config = dict(
    horizontal_flip=True,
    isotropic=True,
    optimizer='muon',
    muon_scale='original',
    lr=0.018,
    nesterov=True,
    orthogonalizer='newton_schulz_5',
    adamw_lr_other_params=0.0026,
    grad_clip=3.0,
    lr_schedule='step',
    warmup_steps=790,
    adamw_weight_decay_other_params=0,
)
Rows from block 10 of a small multi-label image tagger, named by matrix and row number. Rows with one number belong to one neuron. Each number is 500 + 40 x the weight over its row's rms, rounded and kept within 0 to 999. All counts start at 0. Numbers have three digits each. After the name is the row's rms in percent of the matrix's.
After each neuron's rows are labels from the 100 images, of 14976, where the neuron reaches its highest value: "lies over" is the class under the peak. Only what is clearly more common there than usual is listed. The data: rosettes with rotational symmetry.
# fc1: MLP up (model.blocks.10.mlp.fc1.weight, 640x160), inputs 0-159
# fc2: MLP down (model.blocks.10.mlp.fc2.weight, 160x640, transposed), outputs 0-159

fc1.638 008:524468453469506406565486509496503531450528526579476482495493499616484488484524496517523448537442520508597523490531493435577495462477535528463508502583511517490502499411482429538475573517465433469478511524549485509511565520510463392461547584499493500529503524450554485472488562473504519483476514505472463472496502522467545485530555476539541459529603504498490544513561538513497496461448492469570479526446499502523517557459493534447475438488497473525536459407487552482499437518425434
fc2.638 008:593470478551503486584480441527449548541499510424494498513565497551518472489567524492494468495504427484456488478536450496573438519505534482462465590499516493516529487515494486469601522494492485442448499488452564414472467506491542516523543480527524466499491480543573532486492444455388519488511487532557422514516503574475535559544570562457541430556523520484498579558489518515528485442479498518562481516495526534548542465552480470461540490495454451496497525548534474510513505435562442
lies over: rosette

fc1.87 048:528528511487480469477471456478574465546493511554526518488532553517512491532465460526526477512367397477500500477534529493480477517503478605524476478469527519461552558519540558524483501497459512541502505433508497454478428528550453496470412426449597526473447490530458496481506523522438537527529541532528444495500466437501575500560481539468495523604444499509485584482487509472526487437502505532577497506517493477467495563481485534412446517582499561469514436497444478526480446503493534
fc2.87 053:524497557495463468577518540504512483488556551484454523548466556491504555465580508468547470560562436535576506551534447431508472505521465542451472539521489519509579582494471546514439469560492590475445528522521512476473508475496527501466413451485442456451507468503465612460484451365497480575464470472529479500487471507477489534492499552540492501608442471454451569486514491539524538491494496486508493493553478468497546543542475530555515552486470470474485508489495505470509549463525467
lies over: backdrop

fc1.56 131:523529506490582472436485513524408468480505513517477408500486508520523596523533528500503522490487567525493466566504531569468475502486443430494510474554445460478595577509455508453513532562525523523506459512515452441487555508463469516509474490452546437515522503485491506449542488420524523491484474497433544527553499507526447478514527426538529583447481524476539485522520448538432483506422518505437513529569458594548472461466560518496441420569548492434519496488556456522523481504503489
fc2.56 127:483502518462491479531479438467531400530515478473499534467383507524502495478474360448502510528567461453479464488477454523489485488478484528519454544452475513540500537512457437432476475531475515478541472513450445494474473556520480442472482468368569508473468533489521514525487571452485513471550530499530544489531537519488514524545496499434542546420545496503449565496483508498487590517448548473487548460440528455453528515526489481521499492508538535448506439478425530516486568577458564
lies over: backdrop

fc1.583 007:531503492532543475482498481515538529467464470523516494481492490528479450479528409482488491499502532460530484481526460506478569503492498681481475495550513569489545492556545425468546539498492497507454459444482493519535524504483481462510467442535561471544489526489492476474534484539459513478510572489490477442461513510501450462469507462434576456512467476552492663566486430502474489474503531502493544469451519532486473471426556618449430551546504514512486442482509508491449473438484509
fc2.583 009:531505488515506397548540450518469515531544516439466530504479484487450485466549510460527479473533483481490508566485496499519531512531485464494490589484521488587509530464480501500501526515490548526482508496493495504493462461602532513490460483501474510514439526548510572527528498289490522505450463501513513519499449509508477548494596517529496371551477487478471648550473484478545478455479509497490513562572513458483510471533491546506502567503478504504491530505491450423513498496515552
lies over: backdrop

fc1.542 138:494544543552498470544444546567524458465468481561483474480448487514442445550498491487500411468535488491498554583446494499565491504473522541552591532486550532518510546529511540547458539472432564487530475414563541409485482533431452512570542518487548478507516520493512449514424459471449550482514478536461454507538456379532425462483512490501525496507448411520501446493542489459537536527467550551518497527478484534548470505516512484540524498500512521454418488522505459522496449507568482
fc2.542 143:524483508534521511519487507540552466461470481507515566478419474505532537559423477580567559478527433503473495521524576511525549512444480534486478570591600531545555475500475468504570486544542500512473544485480505519534496508478539450538467516446569461473536505501457504509487516478500506499484491462527502538488435444539540499579542520456509501511438580558475469469506466515522476415513529419524481456568496522497537440544590508501480417501403526425517524463455544483484564480532507
lies over: backdrop

fc1.260 020:490483488481510500546538491520492362477487506535559497501485486490515483518513521482475537457600497518483528542530580613479546490481521559529541484493531467505563511511506496486481505523516505539514471520498422501495622529410488513478465482441462478498506488497482504473501487362481518493518477495468510477526508524504467538455478456498535488488468496492528399539515511595494508530491497477430484604518453546516461534522537482454479351532491517387463527502529500515467523509509525
fc2.260 020:528475477469491487479532471486490324531512476518454479485403534539513485528402322531489556569530466504486512485506555587557485508496515503474425480495424513521481493537537464376529508543521500438476514507475506500505501647516531481478529535492509511500490516517525512453499483473495493485536509505539493491506511534518501532549550491558472442509550525522513582485489521468495525496471549534518495517508572466492479457574488543525507520488540498478495510498486529470540524514474504
lies over: backdrop

fc1.310 156:489527519487508500579534534482522553455345489375522487509487482509468518490462541533503443474494520472549531470478506506507491499481534474443586542553470554512492503522485484525452533538494440517472515525441557511493539507470488532459472534517447555477508490497510535469560509555460509464381538561438487518554459499413504492524509499513489535501526571471482529556461554459529496478533550447499531450562529479517541526492536413514423486515538521532528500406520520518464582470505429
fc2.310 161:538480573528485516613485487497473610505415500490538435523547408578563468531481460501486468433510550489518500485528482552516537517409517530467531490548472445471599566508521481469538482474551547510513510464521536474468472479536512518408555389500503499517491513525538509460461484529518558497557503492499507515494471452413492463506546459473474546463577483510539523440479540545515503516494501552532522491469537503560524530512585455532477450508498496487494439437470461563485475446510497
lies over: rosette

fc1.16 105:505498457515442550526512490498430516559494487561515471517412518424566538501513472570450464449542571566570503453529563567519456492562488460523574507486508401514523535561504434484421492486495458526496571492571457561508525524510490456465437468498439475530504484479486523477547548463496510499515515463523504513472501513442490531380574452481519497513477465575480513536497501551492424505511544470545532545518529465540452453492442473491514488507526462542422487484554479456531530449491537
fc2.16 105:535496483467531443476524527520479398441546555475501527520486467521520510520462451516534448540595495491508525509503482594503474482567557513481534477468461520518520444578542486507542548517461462447452498468494544524495522533449529452513679449485478525459515536471523462536476490489511474519496437463522533463520476559498533562496507501473501541492519579461457461500455555500562463430495473480541456488449573490511428548485529490551499515410585519496537508508443536513562530477468510
lies over: backdrop

fc1.198 132:581498417492501532416484471517512542588467533523472566512516492520446497493542448595467482513521510481497462536529494553517476502481547525545444454448499530574437493515519487498526490472469527399545484481485547474552486456591501556478476510587575471433481480489528514561490436466432482477457502491498506521495482507420440441507535489514567482472518419494553482479436566532504526513434527526512527478480576451490522486577488440505489476527472486429474473496522524564586517486505514
fc2.198 144:514583492467529441433483531498485546494472454531532444471532495506528425517498502434487488504566528512580540546544598524489537482421464489465498498495476473527469458372482511479520557465455502515540510506531543472519478446529531512429496563446460521439419535569472497551503554498560559546505524541466489466518480453438541526514532547504506415475520487519500469499453524558473460554460554465519430503481499542489545400489525530493490540520499486434468493467427566502448552483507513
lies over: rosette

fc1.45 012:506500516506483461463558503508496551514519503528395488538506587490504519446505505504530532508456453471592529484480521452539470493465541529487501527506550484483517526501505518505411520460477523491484483507521484419445528469503505507477531452503492676499484521487501557521441490722449474489493469488464520468482462507434511466578521468536499524499492476468466503435481525474500502510522475525505484443495462469471559536455525561514408498470467535539511517508546521496508455554499495
fc2.45 013:495512485514477487448476489484487630466548482482479514473521534491499462311528538465502481464426457512467561507552519504468507511451522502494504586508517495519606542498483569585488495516501509494499489467458537471465462428534536474494464491621481486511497498479493576508516483536460531530507464512511532518481423486488519495510541498479505546540459430424483461506488524504512502529497443502505479576513536498443437488531482492603566461522497492488522521469506543440480448518556438
lies over: backdrop

fc1.591 138:524468458541494507577466524503536537525481510529469476494450518471538566497555489524514443523518517533493502576487531617516514493483515505428495493532429484556541535573524419542426507448450501491515527487569477506450513515510482481503546485489576460561475516485465520502525525440437469465543452548468464534525548497532524549521511488552478479519466460536498431490486442552463435472466472495532488546471464472453567534475516404563443477454497512388403515485555458483590475464497495
fc2.591 136:583449472520506507542482550538532410491494436472479518501465481548533516520512464481521522533556496482493501527549508513464447547535462540502488476511529436459592495535559497501546476560443504491489509498503539431540489544498526513499516445430419503444514547555546543539559440468491539556388525449468496508567475464483469526604507582463543575518544523546532473517524456492558468462535454442528497442449511474521530505462572465478410500533548505452521489495503470518513558525557521
lies over: backdrop

fc1.36 077:493452485520497492561561480479531420494524440503523542517507471505568515483553593499513481462542444460508532521529593525465460509482483478502481513464531460521501486515494495471431466532507481492529475553543443522453577547482478522440430464454484519533537493509532557476518468397516466503454464512494463500547542601529428508462522413490510546515468510489501495467517550573461452553492440474452542578483473570490503506493524489461506406513539506389493548476545488560424557517551505
fc2.36 079:530489514508499484446551500479538337509540469527516459504416517556472500509456385471474540565491501504468515467496578589532523495457490505471507488491409528539489428530574469409528471552494499515510506522436498526495432578524568460464502486506517544526482518516512456451490484452530442493468474543547517458444563509466459512516456501504484591518565594488497531464483502487507511544434536544457515456559562500473497508512481539562502474511508475479453470500494467537448523509492533
lies over: backdrop

fc1.465 014:529523495544550502535526468498479482479478441567548512486500502517479469414491479490491511465511513505629506501519478512472529475482475629485402512547518565505563532548562397481524515494495486415464501487502498539500520486475505492517487448605512468537486486458497468482550491502423524509503509484476475504448520515513465471481410479469546488473479517537503643570503459487486493549500387533510537489448517548499458492487456544528419537555489553512482451496541514478487477433516534
fc2.465 016:528498485521484381498514438519474495516537537475448525473511482504461469468535543492514473454527524476504517580509491515527529524515458476503578576500517455577505554451489489457502525519495566461481500489514483514497382510608534496527472473472510506491467540561522561531508500269497519505474488515499517516515459505493499519503544519559500407533494474489462631557498494512546492488453423503495505563542498490484477459517479542513486522473482506503499511499472469434514498525512509
lies over: backdrop

fc1.615 087:488492583551466481507479459428493509480464549417466520563530488502504514494571427489508500469491544550556514443463442480471510517537480501571481437519485450485449508523485431489425415519491492474488514501533540451528506437466501568500565469481481521511500573497492554435536443488503563460492529489498560467519499514518509586479487513462514569537494509477585498462399516546590491509406562502454538458474510454512500486490506509459542549570503500466572473564494554481517485476442431
fc2.615 096:481521549529564434497504537425459544525481527463519491474511562462516461471473538468534483524556544498417371521483457500598506498389510487488490551413529442460510508458509518495444516479429431463495465483468500480496476462570474553515569472475550507494524508498466497440452414508481505501476465527455537504487495504514506483480489486529455482509426510461555492456511452448534483506593507502442484510509534526463501556543514436515512524441458397481461483502462601519484530530444495
lies over: rosette

fc1.571 010:508483505531516435483490544508402522494498504491492510474463486506493517565452515464483477496499548483454491500488486486505524514521493542467422492527530523497545505500526477496495535495487488723464470483497521475517511486527483507535483472536521481379508500496457495493514495536476488471483577480484490461546483513495437513508473470456516489500500460519491578466495477478426508577575506502480498493453502481506474484458558559489741556506482483489485468480499497476510501514498515
fc2.571 008:541487456525452407525535512483502514492528485461452533515509495466464540500465504442503604501597509480482521555490520429519573491522516500522469511492558484557465529496506522517447504502470518644522521479469506465534551454536504520492502523571471501456451503497536507486508494377504545491440420535517542475520438505504484565467516532546476416529517477509491602458521540523495476364468550475494482470506507436487498494517514475478548496478504516478466501498500446365511503474533502
lies over: backdrop

fc1.181 160:406481496533442436510482512512455520517430461506452470509601513549473554477494528451435512488572497491496532557519510467538497480503474466514504572546456531538479450551546495482513426569516499481504475502587574498525520520527543468533421493520453546510559560537497579536504421489480454571543427501401472559502439505531444503518570500463471516500486449516483484546424454518482516482443480471523490485483448563464488554577491483509482507474594455454472520521493505498548505487481524
fc2.181 163:484539534492531495500527454428522522428453538520502531593513496493433479453488539575494548469464471461475526485468520529534529523533511477482491521557516531495414507533510470474494426572491503481590574499505458508478525498501460470503521546487523538508512490526495604520470479465435482529523484513587487463539451478505408460532601502567459481448519509449507459559432490424540475495545489480467518497456465473538532558526435568497487474591551505537427506524535472532444480523451579
lies over: rosette

fc1.502 167:559525495448541487525502572509492478529495466501572583543411456458470504466532554535535552563457495502527474483528494523464514513446574425497470397485533537580490481452503530484478396510561510538493491493505493458481516479476508480421541544521512451471480464517533492417435459514528527468510553561588461530513486445516499527488486534461482464556467515498454500533565529477495489464488474484564448486518491487509504490518533500530542539436537438477360534484500538541510533496403482
fc2.502 172:557497449499477458552547519518562438512379466467524527414472493478505474503474571504474574415461482525478565408566473471511488504535496527443467446499448516547487469494462451484554494491515480531549494476546523509490506492445475551533454436449474491474520598470573476481424473581488471452540511508464516570494460450482515520469531496519463504467488565515494490458512565531543483411536526499587421507544506494463475463497527522520500447542462549465541539494479462500489515440442502
lies over: rosette

fc1.52 092:520426495518568437498522522477396492442487472494547524512458521505490430520481546488521450505471436531453505500491461538513513481515570539499450492502523533488490526555533495493532501561506502426480467484485502525451485522510468540543442455455586504481501496498465469523604509455434509478515570521471442429509532494489503497497521510478574486514479521476479495549495471491483486379530733536480466479542500503497519494461564537534551521523473531511475454491477528497470490478485521
fc2.52 098:542516486495497507551512430508558496483541471459496517513474560471462530525600413468509550511483527465489457525493490480506507506473429480467484524494522511600532573487502466513457510515511487626461486490510502506488429472514523523496482577473459509508471493523524545506485552372499531452463484525534487392518508513522489515501512523566535444565542448543503541443520495512511468485585595506501506536528451460492498466506512514476456511486507466507530507509459401345532492498554534
lies over: backdrop

fc1.536 065:511489483491541437550547480526483353457503486502525487497464474502504467510530469492484524437562544477509528573524604581489569486498486548498487473479545484502561503491515466508507551534516491534509462500508474500514588543421490521472514467471491447529511470501473517505523480387490523493519487475486492489540483499523454506486429429451557486525421482495525448580527512549446495528472472479467506603539454554517474544477520522419488386528462541394462528497527525540474533480542497
fc2.536 069:546469482489471435526546488495483364526499470530433498479409540509521484541419361541496548553508472510496513539510557563560481497498492522485499490518438494541495483536542443402535503569532525431481492528493496486528508610479539460526489528446488509456499500519514514482503481389499520496503527528529468474538536532487469508539544521561487450501550513555509616467499486506468506501459567527528483498505542413511490461589497533544509535505527502482505531504458453425527525509506502
lies over: backdrop

fc1.343 184:502436550516542485481463503441407493539448527460435526519475457489462507484418540547516461514491464502500535441473503483484580483491535492498525511565454638519453465547452441412471512488472500428458516500517526525509442500505476506471560472584560475565481544577503520462474532589498572505551508462463571502492464517474443541460520501523514505466540497448452512470524535459503585550478439499547506540506554530527512531486506514504518539569535516465502436520475469487507594525465512
fc2.343 177:499541552474424490503532461457495495527554582394503491458517444541469450451450468485466542458494494472441510507545515522512520512497535481504515551457492488518505450542510521437500463494499532475445452464512515494543475488474461555507450514494447484576543522445538442410513474495473491494514485459398476542473509464462522560433517512540489458477530379487502528492572631525444549548467473539430513570565490461484524505451515499517519562560480527495465522532568517491473557463473518
lies over: rosette

fc1.104 022:488548504566487480496460548560461534496579545439526460508489516503552480445479518531429559461476512406541498540473505532517470528512486528504435509483461471480464476468452491496567567510440521512531530497583500525602515507473516467517512408521446495474472530553563495479476630541586459492470396462462476474576536449520455526452546487527494501546457528537408498503559511541466475533478478450459547492469504472471537462515502545471488528540485504467489515465465488491451520517579532
fc2.104 023:478546487554542515474516540619508444433565506552514532503476474507457503437490483482463477533535534598466508455566520478482462465494569559526468462604475522418483455435478530551398461542455540443565513535482497526525491519554495539528526495536495397496494485509546462509552468490496483530528518535501523520443483484512494523496501558463507525517525466567511496526496495513554463482517497564430548454545474507601490519498504460549564518530441595482469530553486450487479521517486457
lies over: rosette

fc1.257 010:522465459556502490481499468485494576521490555501470489508458523501580477504452496490532489503497498537563487486501457562549569509483545558449470495526526489482529466471471544457546433492484515558540479527603537541584563432504452556534534482488519482504508495482450497519483429460559432504437478526492436492510532532598565492550457481442476511483446460518628486502422481475494458506403432470545469462512449516449497503457519449510501516564486434488531520540481565522543477488445485
fc2.257 010:455533473426536510476506521478422449582542475475532500539477500479507483433544522498542489510555434411486444524511532478522420577481443424564494465444498561576487520483527514504503442491482466459542506521464528533550497518500500548559529503563430530511511547441498584472522484442472522485365461456504486430447501474506411534505523498512502521511525511535513537569470485497489442492588431475529508465519521504527515465563486479448492501462501415478471574447521476512498502488513501
lies over: rosette

fc1.134 006:497482500511518533576492441552521381480465478552519483445514499480473451559519345500480535454595466462482494514489499551511577496497501673471493485534551536502497502540594453516539530518480500454474475449512481510497612507417491478496486450537530488544524475458505490461523465440435508489502474490504515480503508529487441474489460505486583456523483481500480474589498473516484489521504489483452484530455503544533449531506495513448551455527477523497472499545512536493482504427529508
fc2.134 008:500477465506499442536529395505475426514544507487477511490474486499469453566369474537501490456529462520519518528534545551547533501508490504493459561488503481562499542490504526454560489523510518459446485506472507489567476545561549500453513502494490490516463544528492515483524488365476466530518498508513502536511490522513489523507577529598502406560533493502491646548462467470512445469457440541516508523550566489483487438604513580462487532507470509481509530498500505395526498509489491
lies over: backdrop

fc1.123 106:464517495553497522464488435523451522500491583467544565507571490538594527489519480517450471540487505467559521541552569582458533462490592495417559411538537483495510545472509488487484493439484489485467427522524446490433479499430523485478499546492507524480517498450508467581527574464487584543532502468550562567477446461525459498470512461551460485480408528488539416522504570498470492496500493520460508417540513456485493539527542425451528521476469512471488456477486559466516507490516466
fc2.123 121:433520527547467491418419582504496434528558489500513483435551512520447512511517450553528562536548517532484491473514522505511538450484562427546447516492529475543535545467499500545463500514440568467479475506475431499476469514516522571513543495449556503533547507573407539435463478601585495541548436521485436480476462468474566507475575457538501499458463479512460494511511473449494533490532523531512496416509468483474548462571568462499537502487508468485545493430460507537533515518476435
lies over: rosette

fc1.606 062:500538468509534524518522459436445414515495441494472453520431435422559473528437521495523474448500528594464477458572493578552459509520530475504471441529498492476483467511500514538461451492545539446499476514556515614399509522488469512486565504478495471553519497503561508489512530408474463464497531528560487514434523468415518506439492526490520542507539517489502479521600525459495506535532487523433508514439537541537529433474459537507483520512497467528518528630438537520521506522510524
fc2.606 061:452531509438510577593462449494548425483505574524504474503519486483510529625521539515486537554544520516491506495512512525527484483465538554580517420455573560513521522528535537492512560504483490521542492430573524509476453557526512501492529523492490481485509472537551468498468518529481521419548550465526488529439544515529541515463428494468533544565522456552478488522523516485556506525488506472553489498526576593480436492562417500405457450524596465542496487538471538517502540470508522
lies over: backdrop

fc1.523 202:573576468502540447604529524548479580479464474479486552469495488450466527461503506429491562457537510533548426488486503490519488489520515477478515503499503468552553496501497523460616456504504517576508494519520497494512518592439539505541530475499530512480447448480512567531516444427565362472431485503502507460475565505523507470481529417469553491451479537536586473516486516502476541490524542536527461456484470465511450489501494461459516492476564484512530500421519509483455493509414579
fc2.523 218:476480505486457553521510498524428500598499522546540427557562474484442479549493458469492587510496511395518473463525456453473513453579492560519467487495464457535498524492515442334530519571566525500434471500501558529494481494511520486545522433527518519511550507427493552487409506466426469506499507486510513413530497571514483521463492523481481505452562469471462514531496491527524459453487509477459532563557561519457560517478455541477469468511471486583476504477512485518475482468479468
lies over: rosette

fc1.354 065:509536491506549483523512513498563479537461428538525544498532511529483417442428464472558478448398514485621495497548491499476485483473449585505464497572510549511577536482517499446540459447503491441485533469496516502499483524511507486453467457542533483504419486532468482465535500509468553481537559496501483466425507461506526478512449498452552520530466491514497613581489461472532535459439439525565581512484517533518473525490507599493384539559515542476481474478551488504501474478524471
fc2.354 074:512506502486487401579480447493475501520564547481444506468480504476455524454608515513521459497530490489520481581486448422519501489554509561489549547479499457540542533486475523468455507516490612465492529487510495523466475540548513449512429478467474498467458524483516561488499466413496531525464484498480510478517395512485520515522621519564497437560411490428464635538496474518546547452512552476524522515564475434510497537528500477550502580464508506477483504496489534529498511515500516
lies over: backdrop

fc1.345 166:550514548455436511440550487504520592560518569471443454517492425517472548492462446478537446565493530535510425507502517481484524504536508486508499492465519504497505519512529495543481525510545501506507446521543383504480539501550501499519492438560497509493445551471492518493479484669571527356484446522446519515512514517513425457550465522497520456458531470495501467489544490493406511474520505527529499455536462531469508490440485605507523508502464480498541473473529473527555447489485547
fc2.345 178:523464446509526447505484558484509577480505510438490535448514496452515496525523580498476468410411485493486504503496477478524453473501476541538503520488555549472568503483522571631486492496520462531521446530509501526508539431541497526494420476616551542503461481520492532523493467604430499561419476537491612468453440492480485494447525551512541504495506483495473545506459601435504440544488501510450470456514530456488495498479489498546552454559510482498491510471508530477446451535501460
lies over: backdrop

fc1.463 118:515497516585498444531507436560480525462531445515526460522510537492459517520451430479522497551494434522575463466480465444581526501519525493582544497447513529597585495533506525594539511527469543499466497494581488412457492536470463487508525502487552501525511555530488392491415465444518511529521539504496499487525350503508513498487494489531547479463480448477503477539502494458530498475513493491543481579513448557569517480470539564486522451457538542524459523512460503488449498507452452
fc2.463 124:544475480576519490520438519513475524510477571527503500517495528478496532496479496485603520462521359507484492536545556516496500500439477478500452541543604522483485503477514485545511514545510489456527500505558537479537513478415551481524504542431455500536511526452461537494517453488473488415530485491559523515501519548496586531566496525463573475432460559531498486383505493558453513437482508414518440594556544525481479457549458493482512513479436558464555518486526459491474490460536507
lies over: rosette

fc1.414 132:516489570499571474484490455410509471533508484557482465454463524470521467577529562520530435462512519488476492503583423560502434513434494468586554444472542439413478506459453521477431483466511537489470532522561511518571534484536518529547501448515486458499571512573488571463530519484473495462543460524498581488449536493475538542471452522482512442508529494459483528450497484595521474486476470585409484494428497507495468567459516491538496456502499455450547511546512531496469492564517494
fc2.414 150:508532508443539484438500489515483441423555458588544539471504485570518459521449476491474457505533501515449459402547461467484549465517542491443495489404569513528476465488539482472486492483479553546442501469495561587567531555551502555439540509481595457469503490428528519456401455505460546466522512500476507518468432508500567482457475460520468526525500415445484488534510529511580521534474476515446476479470504526406521557424471488532525534471501455525473462518518482546501496501471485
lies over: backdrop

fc1.331 012:500515501499501465587519507479484467483516527475496506479443498486498485475840539520513525550529472480477511455506509527498485499474523525504501492489492488493515494550467501505509488475494491517501491512511521468471470495492505495534454479521423501512497470492521517476411502489489513487476501481511495511586472528503476394532425489510504508506482500549496494554503497485410495393529442504503488523501480526501509478511450478468528484481483520516479509498452562488470524497485444
fc2.331 008:500494480505491488399479442459524556474481458573477548472533488565485456513607507517494550510548452489511490515530488487473491486524522503528589480473468465508457550546480469546514492510484481537516516508507510513530565504495509547504615474333471497406553505495503514494461467561491487516521506508503527581544480470468514393443450542471465465492529477540509532497465541533404493586533507482493536463564523546474435502521464469499500524478498543497506498507501618517474500445474508
lies over: backdrop